Weights of a small image VAE.
Model: 48-pixel images, encoder norm layernorm, encoder patch size [4, 4], encoder layers 16, decoder norm batchnorm, decoder widths [48, 96, 96].
Data: trained on rendered scenes of toy objects such as cars, trees, mugs and chairs, 97500 training examples, 3.6 epochs.
Rows from block 5 of the encoder of a small image VAE, named by matrix and row number. Rows with one number within an expert belong to one neuron, the router's apart. Each number is 128 + 32 x the weight over its row's rms, rounded and kept within 0 to 255. All counts start at 0. Numbers have three digits each.
Before each expert's rows are labels from the 100 images, of 14976, where the router gives the expert most weight on average: "colour at peak" is the nearest of a few named colours to the mean colour under the peak. Only what is clearly more common there than usual is listed. The data: rendered scenes of toy objects such as cars, trees, mugs and chairs. In brackets: how many of the 100.
# router: slot weights (encoder.blocks.5.mlp.router.weight, 16x160, trained with AdamW), inputs 0-79
# up: expert up (encoder.blocks.5.mlp.up, 8x160x160), inputs 0-79
# down: expert down (encoder.blocks.5.mlp.down, 8x160x160, transposed), outputs 0-79

# expert 4
colour at peak: grey (53); green (33)
router.8:164170158189115128113055134169143144093061166103151111110082181081125152128140132073158152102181123171137107139149073145139160080163102114131116181125168096101178113137113098068096162159154123054123116123072101128177098085108149180149132164
router.9:175179151176120139123076145164158171095069167094156115109076179113118146120127143083139146106165129160144124138156074159122165091157097126148121181122157100092172088130126095067077169163150129070126107134077105126195097069104128180151115151
up.0:121162125094094109139167113175112184130255089142133110122120109096162102103157105160133131123081127163155157134109147097097055134098142151107158075116137137177087114049094146163131044059122116111163114142139147124090112158132128060123101126
down.0:131084122149107147169217151143154124156095066108092167142164079179080138184093175165111110214123151076189126103127154155138143160114139125128111093149139154137034098140132096156133156094088144138152133147145150157085129131170080115202153125

# expert 5
colour at peak: cyan (45); green (41)
router.10:165155164194133127122073140161132171098075161137166137106090159108141138150112157095133129104203142159133112143159092170088196071164098109111090154121169088073155113194149076085110144160127142109139170145101133147212073080131169168169143138
router.11:153170166168139145119071129158126172112080140137169121078093163098145160138123136086162138116193127161146116144148086162093165065165095113117104181130181079077176105179154073093119168176139119100115151135099152124185100071120164157146123142
up.0:151099129134164135125046148125189115122181100121129123143087117076176154123156144168141124084105115164152124102122170098142147083105146090108235091085112145185159083080132125137135091074110090098147156174160150130150136148125155067135092102
down.0:114141110112138108117220148036130101113106116145156128143135080230134100079121116175134128180132091069067138141125107163179101185157130091144097170170133133042075134121146130144192134195104196134143110114107152124109134104120103096113141113

# expert 2
colour at peak: yellow (30)
router.4:151131143209156124108074152175167178109075148120143128113095179088140166123125170079156153115172136153107079152134081160131142086164073105168104150142167110082174104155126099066098169177173110090152154121101138141165115090115173176149145162
router.5:153148170180141126100070146154145181093065154137159127105117181088126143121116170079150165110166122171100070158141074146119165105176091110164115147101166098089167106167112089063088167169170149070164154126085132122158088087115158166150144137
up.0:151150138055103134104144153109095125180209105167102146113124115148078121160152086114089158123101147131163126113140145135105106109064139133092136087070094177125068149152147107186161118075058118148086071106161136168116157244124175115144145113
down.0:076112107163056123174212118121158116106127071110108136183137077134136157078106149130107117169137204077184153112117146112198119177107126139151119086157138162068095116024091120132136155097118169167187131110199141135103232107167079086079122144

# expert 0
colour at peak: purple (31); blue (31)
router.0:157142131170152150115056143161163154078072148106171134123077179098139133119115155067145148115187123142125100169155098148151169079150098122181093151128163077092168089143133134076092164191186147079138121130061131129173090076103150181159133130
router.1:139138139187146139125076162166157153098071160094164155112073193094141147123110130074127157132164136141148074155142078132143163094143101111159091155129179076084171098148146135072113188189168148088136115137053110131178099068114166187159141151
up.0:121089118140071186111142169041117121171109105097125114126165122144126134140128097122150152134141133127080136085118121104139179195100090094147127135119124115139123182175156140170067196090081118155159170129180066063137146196100092153125132132
down.0:108155215146153101161179148165077126142193161160139213118154105120111125028096121099118088103148129137156108162155140169180102147134127124120149125137156157132166080060107119118131065113144152140123097042147140132090123163154096086091121160

# expert 1
colour at peak: grey (81)
router.2:160191167160152178163111137161098140106121134082143128142161128104155062130125130110171105123190155158093071143163119129051160086080068134084097183077158083076143158186114126105170166158121127143103134153117116131170097112129213148139149134
router.3:109147144094112157130175121097110096149208097113143110149145113135146091146162122178133092129134077090157149078068151123126095177103142143097165123133078138173057131107165093185146037075076103135097177099167148142067122196167128100109110098
up.0:145129087095131128124095126148126128067117135101147100153134114132109111110115121119152072102226133086079097140154138176127235176118110127155127159162145117111114126242129144070165078138110186120072140159152111090104138112145165078149115115
down.0:163154155111107119122122101069150155166190084115139126155090118109103122114187108160151103154064058200098158129083140047118077099161148151134172148057165122102113180105073112144103100138099092121136109119142095145144179141094170138146114122

# expert 6
colour at peak: pink (32); white (28)
router.12:116050138126141170158121161139072126093124142160180143146155134120160101152105161095130133086156114129070178183151105176185171080095107158073116163155148096101153137134069175151203144145192132134186178098117101169141080089110134147131087133
router.13:107066156130171143178110146126082136079116149177162113180158135129160101148154158093099152085173131138077172163157098160159173084102117157075112149161150091096151124113082180143178157146180151155192191089100114187154062102104136168131062140
up.0:145123129107099108149220095091107108175136147133064143119162121166106140133132163113078117119072129104125114119151159151045086124144084124115146112096088125129150159156128093148246155098159149111099095173107069084138148094170168167090176139
down.0:127129117160143164148075112166181153099136113092139139105161099112112162131117109148103092142122129155177125114119105166147058218067166102192109082166108144111139149048197099129125119141090158182087089150166141113100127118156170118143160111